Weights of a small image captioner: 13.1M parameters, decoder layers 10.
Rows from block 2 of the text decoder of a small image captioner, named by matrix and row number. Rows with one number belong to one neuron. Each number is 128 + 32 x the weight over its row's rms, rounded and kept within 0 to 255. All counts start at 0. Numbers have three digits each.
After each neuron's rows are labels from the 100 texts, of 14848, where the neuron reaches its largest size: "tokens" is the input token at the peak. Only what is clearly more common there than usual is listed. The data: rendered dice on a table. In brackets: how many of the 100.
# gate: MLP gate (decoder.blocks.2.mlp.gate.weight, 672x256), inputs 0-255
# fc1: MLP up (decoder.blocks.2.mlp.fc1.weight, 672x256), inputs 0-255
# fc2: MLP down (decoder.blocks.2.mlp.fc2.weight, 256x672, transposed), outputs 0-255

gate.615:178115155183172134053141144132143088143030156085143086105092110136085104114117135141168142106079156148110134131116145180123130050130145147140087186075104138188147129158128117127210102120158116096142132122110149131184128120137142150126123104141217058160153134122162171092151079056124054121128082105090111105173102134128166085142182122151083163140127117161129076146063152181141143146173118152143113181181114123159069174125135122139137132089114033133126157105185161173157062086138136124150114148101145135106110118158151114104109137122062057101096093149121154124142142119164116123125133124130119083140090134115155117123161055100164159164118059061143145117143129148085117161153160158098120132117160120099113150112156173102111072112150128113120050145158140086154123126086111
fc1.615:133122122094138137150122102164177128107150098176120154110087135059132131097165113122135126124092099143194123098200136089125123134086136178083120138045173149087131087102041084097149137157147166105173168095142117164115098082125121192092146106138171174148112090123116111127139193131174187111141139099137143120166126150142120149158195095146130121116131154140100151096116116084075099125103105131145133130124177128082137106152113131117125142197147059143166120173073161150155100106095102182057120079130127158132136184143133068135144112099146136127090114079131130097165150114102074126165148157123078100149146086099146073100078128116182068146146142105185127076082124131153075126114123109152089104144139096080057087151098172137107113068147131061109108187174147099111175203169141
fc2.615:129137153170128099084161108149123119108157153150099121177070161126124154131139142143119139132121133097153149139172188108064214123158095179064070113159091162098128086165108116090099119092115157126165171139163113094117108131098162085101125119127166114153031138146138117195062175134148096125181163139145118083073130135167100150115130134101138066124189111159138087129139147175107120157121111102119126111110134203127158102136144088167099180144110132146124161129081084078185164125150126145194131110128108071112121101127179123145177135105106059185086151134106183104121068121104121208119133172077130081107148155089169172073140119122120155133078130166125100049173117129132127110176146091180096082147163124138094104138133077121078132166131113182102114088109177109131102129165089
tokens: "four" (93); "two" (7)

gate.48:108161096099171086164120134104130133144190125114097112140143099114101219067095087124185146156177144119101092159116160068142132144133137132151121112117171052134143137108198167122141107161202144093110132141097162092151112116115106145163200113133111145124103107059092167127136103164127169135138179132086199071140093109149168123147116140110087105146125092156167143079170198130161163079132097135160120063152175092080122113083139096112126114113127138120067070139112114104162158074154129108126107094144137182141066158154160139074141124164105126164093128157107150134113064144111113083125131082140166111137101086192143088093067118187134167108097101077083127122144089160167163036090135135129131174147108138127125124197141128159107098112143132076054133141130117117124186102128132
fc1.48:137109125047130180118141121109132060091170129192118092160094090136137115118167130095078139116141098146115112104134105146172102134133123092119116136128159098134103177174099077111120114134159118132104130124120100132122138086122169181147139162095109182142190134086169182164174157090083163114083178129145137132131166053112167208144104083134160127175111087118164103126094115124148138125152081131033135118111091167165146105126148187085105134149121170081099142156202069139126126081084109102118156170157228142073101118089120165183139195149134154104180143123104125089162137156070081152141087110170196152085158154133084123117105197157165113093155116145130094159141148078049083119153142127118142168101128112073154138104112147118130133156149167153089129100146141163132093160141129
fc2.48:108092142095087113184127111182122127111128149164170147130133125129154102089137117133153087113121141097139114131101133124147202149103057192137135148119141135125136074178183111113073116211151030166099164151121126098126084098091198126078224102150104114105188140170115187108161138089173079101154087166084105090138147148147142113192094212107093145139134108123080088123070089098118155143117104134164110154110123129100113096153192126135126104084124132095078158096088146093059138118074122086144051147139107106154120138137112158143104099097155089139076097148154102110117141173091071095114130145110171118089112150093158165078135089128118129174166109128113129117102127177145106156179102090127097141112130120090122135133130167127132114145124095127102178180207083063151124131104146
tokens: "showing" (95)

gate.54:102180144060134106115110095133136155151119138163124161140094128218108084087212151116089095090132079165129133120086102143161117112112111123115122121134139089089149219102104117126140169094074114128183110118170136168157109146105101122153151159136128117136111116141255075140096116130136150152107101111102095111123159131071174114142154106093136071158100131077119098086142079168133165108129151113125100103106161088201114140119153124132156043163099117125074105125100173112130127160091125135078144128116133100110099106100123139115191131117116133143124072137069137098129170160083178168135106058136114178123060158172098128110163128101157156117142146093160145115165152091171185115143145123147126088122155125170174156123082134113186137178112104098097171082094177175120213129117181
fc1.54:121111115166123154155100103102107113123117136091164165077116102069158115081075137207128123084132098096088159129111106174121078077137123153089177110204114122194147027131111137123128131094069109085072132132110158105167086070081085143141099156113112194117165165112114154177128122120118101125112127101091134113127080170141115113145105182131086165221112157155162088153149121125118160073178158076158058137157129112170103129192151141147159123085129115107155143131136147166112130125171150129105127136141146108130102134116133136107113141116167100131153110117099136136090193107105143141131147118115129138136083128124202121179182083120176164181176174148093098174095168112089139076071193061126131055157097170159160155146153111141115136134121114163119093097114128064119163125172077
fc2.54:127081100143120068112145164151149108109111164127172061128163120113089102072135079122142099177177146102141125208141163096130162133129186176130099115098128094154119120121153151150116153111137207081182137162162135141167103097120109181097132099137082134134135140132083069114150101112087118061079121151093058060113176143089144099145173118150139097100129198142131128141110090107108109139135137092141191088093174114106163123091116175126132122115110138088112121084108135144123205144070140162060118137112145133051113157136201146179089117212162115082162111126125082109142145162153056173141094154097116132150083130135118169149137155176141111120113176103103123138130193182093040104126127136130118098179134131147120136095159171140096111142158191100151177098120120094149114099162160
tokens: "three" (66); "two" (25)

gate.445:166119129153090148156118094128139166134167149154181135070152123091124148179094125121158200184157168150148119106140170180143120145154208177097115084172122128172135137150125120165112080159110115185182175121111083126108063076104131195101156152147135110124085116162158093120161121113111149129107182131061119117107099091125113171144047110126133091079117157107132067138129110141133138143162147109071184147100159139118102128155135183193104115155175205160092110094168176123151183070076106094105146082134131191136151144159129078082101081143173157191124121157108173134135111083135140126154127144155131137152118097109120105045100183136104110155115070128107165154135115118153101097144094182097101148130185131086124130082115118118114132138121193103171139188159088161149087164119093
fc1.445:108120074152104152112087154110182123162170120140161185124092095120184086133158101165144146172109120144102101092163141144089137154174133141083084100139107073193158145098109135165109125102137059131150197140138124167091120134094117124119092139120111099225160084121172139109094143127078071080133114152073158190128205087150111124160107125130103113211119072170105135137055103128142137145171155069142173146153129098137166135158127126123084086208125121106109158111129102106150215180090127155138155126147120101086161200128115087157180171078100139139136149083156131118125099096119126154146141160042110162165161143151100174108111121084107176113094106129111129087148160096148061162141081092122094121128133104155125131155076145148081168111092140116106101133138163153110095077096130
fc2.445:104119162125165131134128116142179121173095121061112083122079068077130135130138104102125141137197122167152153082102093168115170139097164144120121104154098137082122126163143133109104143136130085140093150119053084140178158115172094136065180050152115195144193091138059175099094070147142162189106131135109157111147124148103170123127129215086144154136060108147158110132122159155145138177108118090174186087132179129112112114098076110126102182154183137151139090135115218104088106088124116104107144177099177157112093088132101164096115067092083117118152090103107140092158178173147113134095065137111109158090116152153174102182142113134148126127117141079167065146133103096141146133144160162142174141147122141135112150146174133096111177142212087157124146136086139110113148150119095
tokens: "showing" (72)

gate.323:135106091177119152112160146103086152138131096133068098206171117143094112105117155206115116133155137157101157148095118158085124069137158140164160165096085103146136182084066113106124106147114071157100066110086121208161130153119171129157132146133114104143122070163122063124115087147179135127161127139096122124152079084151119080191120150137135189111166113160122166099134130147067101150069096096147090145144126067186146097128015191122123137132153140085130121145100135121145128140125123129135150102108116132121054084156096102081023172146081082140103144157146115130135136130130153083143150158144090123167126115208108093158174071110118162130098077129138089127113148085164156141190102110146128115145114153130162104138126128088138134116162101121147147154130129060124176088110204
fc1.323:125190135130078187121166147108185102124153052165087101083104095108109150078150130122153121160156131161109142082123121076185138119159149176122207131102111067151119087075182141079129146219102162129104115171161123179097097103109121189104161098169072106132106186109123145127138105139131167146093141174154086142152081153125108153138151129151115146112150097070137143095158162082125114151138152113090081104135148081137130081146065133119121180134111141076106139096168098122125149094114152166186109121146075100139168159138197127127167079153086179154099139103097157162152155135166138169127121044118153125097186110101125110116140141099102123142071170139157123060141114136126146157109085169135126190145140077122106142098122092156129117096060091163110119158166175091190095132100077
fc2.323:146089126141161126118066107106135095128158134136170170118164095092081098078213120135089170134134174135126113122129109057156113167177168129087125099069138132158163115114153143089133074115069153150126170152136093132170105122098133151097095123098096095111077141135173168128102123097111141126153104114115195103125100150128115201140124168113071077137188092112118192174138139144098119124153102113178172142162085157103151059142092148142100142170152145092197130114177124141087088088133163108104115125063115178147149120112141108087082141095184049123158092108085157066145126157105147136167107094126145106098103130143144101116130116145128090171141169092164074156108142162135100063121127112077141159155186091110170087109159066075169154148128092189116163120107115147112126157225128
tokens: "four" (48); "three" (45)

gate.460:095129121155141129071137081151092152156092106142154094160108124128163171164074156140176093100165144150093196122131164141142084093131127063110121099147077124148062139115129102134127087136101078191115133102134073128130150183118156111156140110124084083106075076128143139169133093149181121126144158165121136168088085188101156141094154126095141072182128145206146136095137142153112163158110097132150141099096100156122095170126136116106075096113097144114182200078021083173147114088184066100097163111114146087094147134123157114097073106133164133128123138165148094113124109198127114097098106118136126128139168137145117112085136139070132117067101139149183123079128149145162110121139151130188182132144145216145161109112133110123204143146194181160113136132072091099092119154165153
fc1.460:155152160087117091133101117169087148148141129153124148088106148117168114132112108131139078119144114122161117130088127147216128151147133129159118139086160133068173131144076126110159109113123110101176095135114088133102149131139164104077141143078088136147119071131146114106091109203119177107106103149080123119152107109111093082160138074185099109036171172091123138135100131114122139136096118098078152100165087109073156106113059170154178186146118121157117095114090158128107110167104145161111112129148117112142138108073099152111166116159130166159159146112094081145204142111137160087100152185074164111159146130179097143173159077171180158108086108133114151050155110180102100137084102160150147194138129141117115118102100118109104096044154139061219160145032165133171124168118134
fc2.460:130100173137168138126141161113119083148099133119081187169136091173128177156133084153093081094150139126118113147167105085123115127083065107150136110093148106131132146087121135110118106149145072076044106076142094122113131126069077166160152086099147119117048180165090127109115152118175066128122137135123118139128148179204148074147057150116136164085147105095113130164074177111178138213142136137179050163139150141172148068190142134127203149173133128123104152093117151134107075121136126082129165091138118175135119160150143162153061199154109142140117126166130117159140173099158112101126140091096125110157097076106157105158106133113129120124116148124180109061149069135136114135184086140085118166153117122090148125123126172119096155177072159113119131093096084094091142164195110
tokens: "three" (79); "one" (8)

gate.217:133134131149084102155106165160183102167096092115105142160169140132135160118153079187120184103181149119168128124114143171159160161112114154127119027138124161169143135095096094091098121093155131135135116126146108107116139111128152137090182095155141095110181057140168103112177166139046135188107113101135162176167081121140179123134093104086128194069160160101162089134139089159137157116128079078180141136131122096134152172130131114144135171127132139144143170177146134140139133110175149119147158209077136090130204125055152131103141134117116159140108132173155127092148129127215093136089149158135153102149154087161133122099096145074136180132120140079132158123175174052139132166145159158187129125138098093099113149077091100162116077153202155130086160136108193111091076110116181
fc1.217:144124131164107158116172099113136111135156176147138153127141109174130161170101164126124114112055183108117079134139028136124090104143179168123171201129138136138127119109119138110182154187148104144141194142139060098186116146115167167161163183151067108150114043108121135107145104130164088079060152165103107092101108081101134122119210165183137060128146088135107113104116147173143152154123142174108166142192117158111152091043077077156098088128083122112143124171160136127129124100123129139170115144167116104147136123138060107106143150138108140128130114073099125167168130060178160111161143102139146160099152152132093096118160125137100091148107091153086123075128094128159164113147116131115087166147158082067090069124140145178135136097107087064132113096140111062113083120135174
fc2.217:149127167113154108147110151153158103172147134083159142068162082101067108104139061167129130174152061116095076103093089114171117147137080151132120110133185119084181123117109097120114175104159136128119104122148107087143086150119197148088147111165103117126094153108083144148124096159153072096166148077158169134130142155168080149140148127135167172130143136144142214170144134130158156072147118146161090094164075092131174122119121159108129163161163117167180115140112100135134136087102133226130052087086144110034152100083121122109175152143135084126153162172157130143102158077131062160148158106120177139174121099164146112109038120077161126180116163119185155142149123119129118134114134138128078124104067136116113134092094141147075146133120089122090111108139127192149046180141139
tokens: "four" (29); "one" (27); "three" (17)

gate.442:130156128144074171122114145115098126147161143108150103110134071205068134163136113175147140088127184113070081111141131120104088117136171137144089144144131120066128137141111074104191129110130109134111151193104127156057170095135088128126088130118149128142088138132145121142129122149149176119154122069063134110141130106183226089164090134145150168106136105094096166137144123159108122134149117122155092165070112135126176089136108097104118103107113112145155132115141129138182101118126192055143119131131128149088110122250156103120142118115128117139099187177137154112095196087098099148150101139244079036173095166131101152171132175146097187161131129146114141115146139128178100137209101100130127106108124052160131119161193105137119085112113160121078137130152112145126099088110139
fc1.442:123115130087114110131176098137137162128154134129099107171147152106143128099179114122148139114102172083131080106083175165108134091076175118110103142133088100131110140094126126119191124109163085114127041146108117153148109146173157142085173168122144162146136106100072159113130122135146103124091129123103122168084102094094141111124142164166100141151140215167070109139123178129105161143113120101126131197129182130144155080123116132168160136108149187173164180065110132075075085139130062155104131134123071079075073122081130131121112105167130078156116091133097141137186118112142141136124135175041091157090174143095067138109138064160189122177105122124129118134151113184100152136107148120086064127183120111107099224106028115118142100125167112093129118100044114087145162122135143
fc2.442:158156101163132166103122134161171159165100134114123100076111113150074107136134107112148177152194118156135108109119129132146160123142115120159155150105167170116136133135066082183144118093122062125150130099103187135108128120180145124137081202039085108122161165079079134161144038127142156156125131157162144138191119143094074152157134170131141105182084140129157084136145155144151091111136193132131127145084153107175119090181114199164087095199189137115130121171111134140161062138168122158191108154152131104084088089117141112168114146144127154146095119136154155157098125052173166100105100178127161077111092208105119122079097171078096140088202102087114153187171118150141139162079085122121119129091133141096140125114125114145073142150126085153125131137155103150159100138164188
tokens: "four" (39)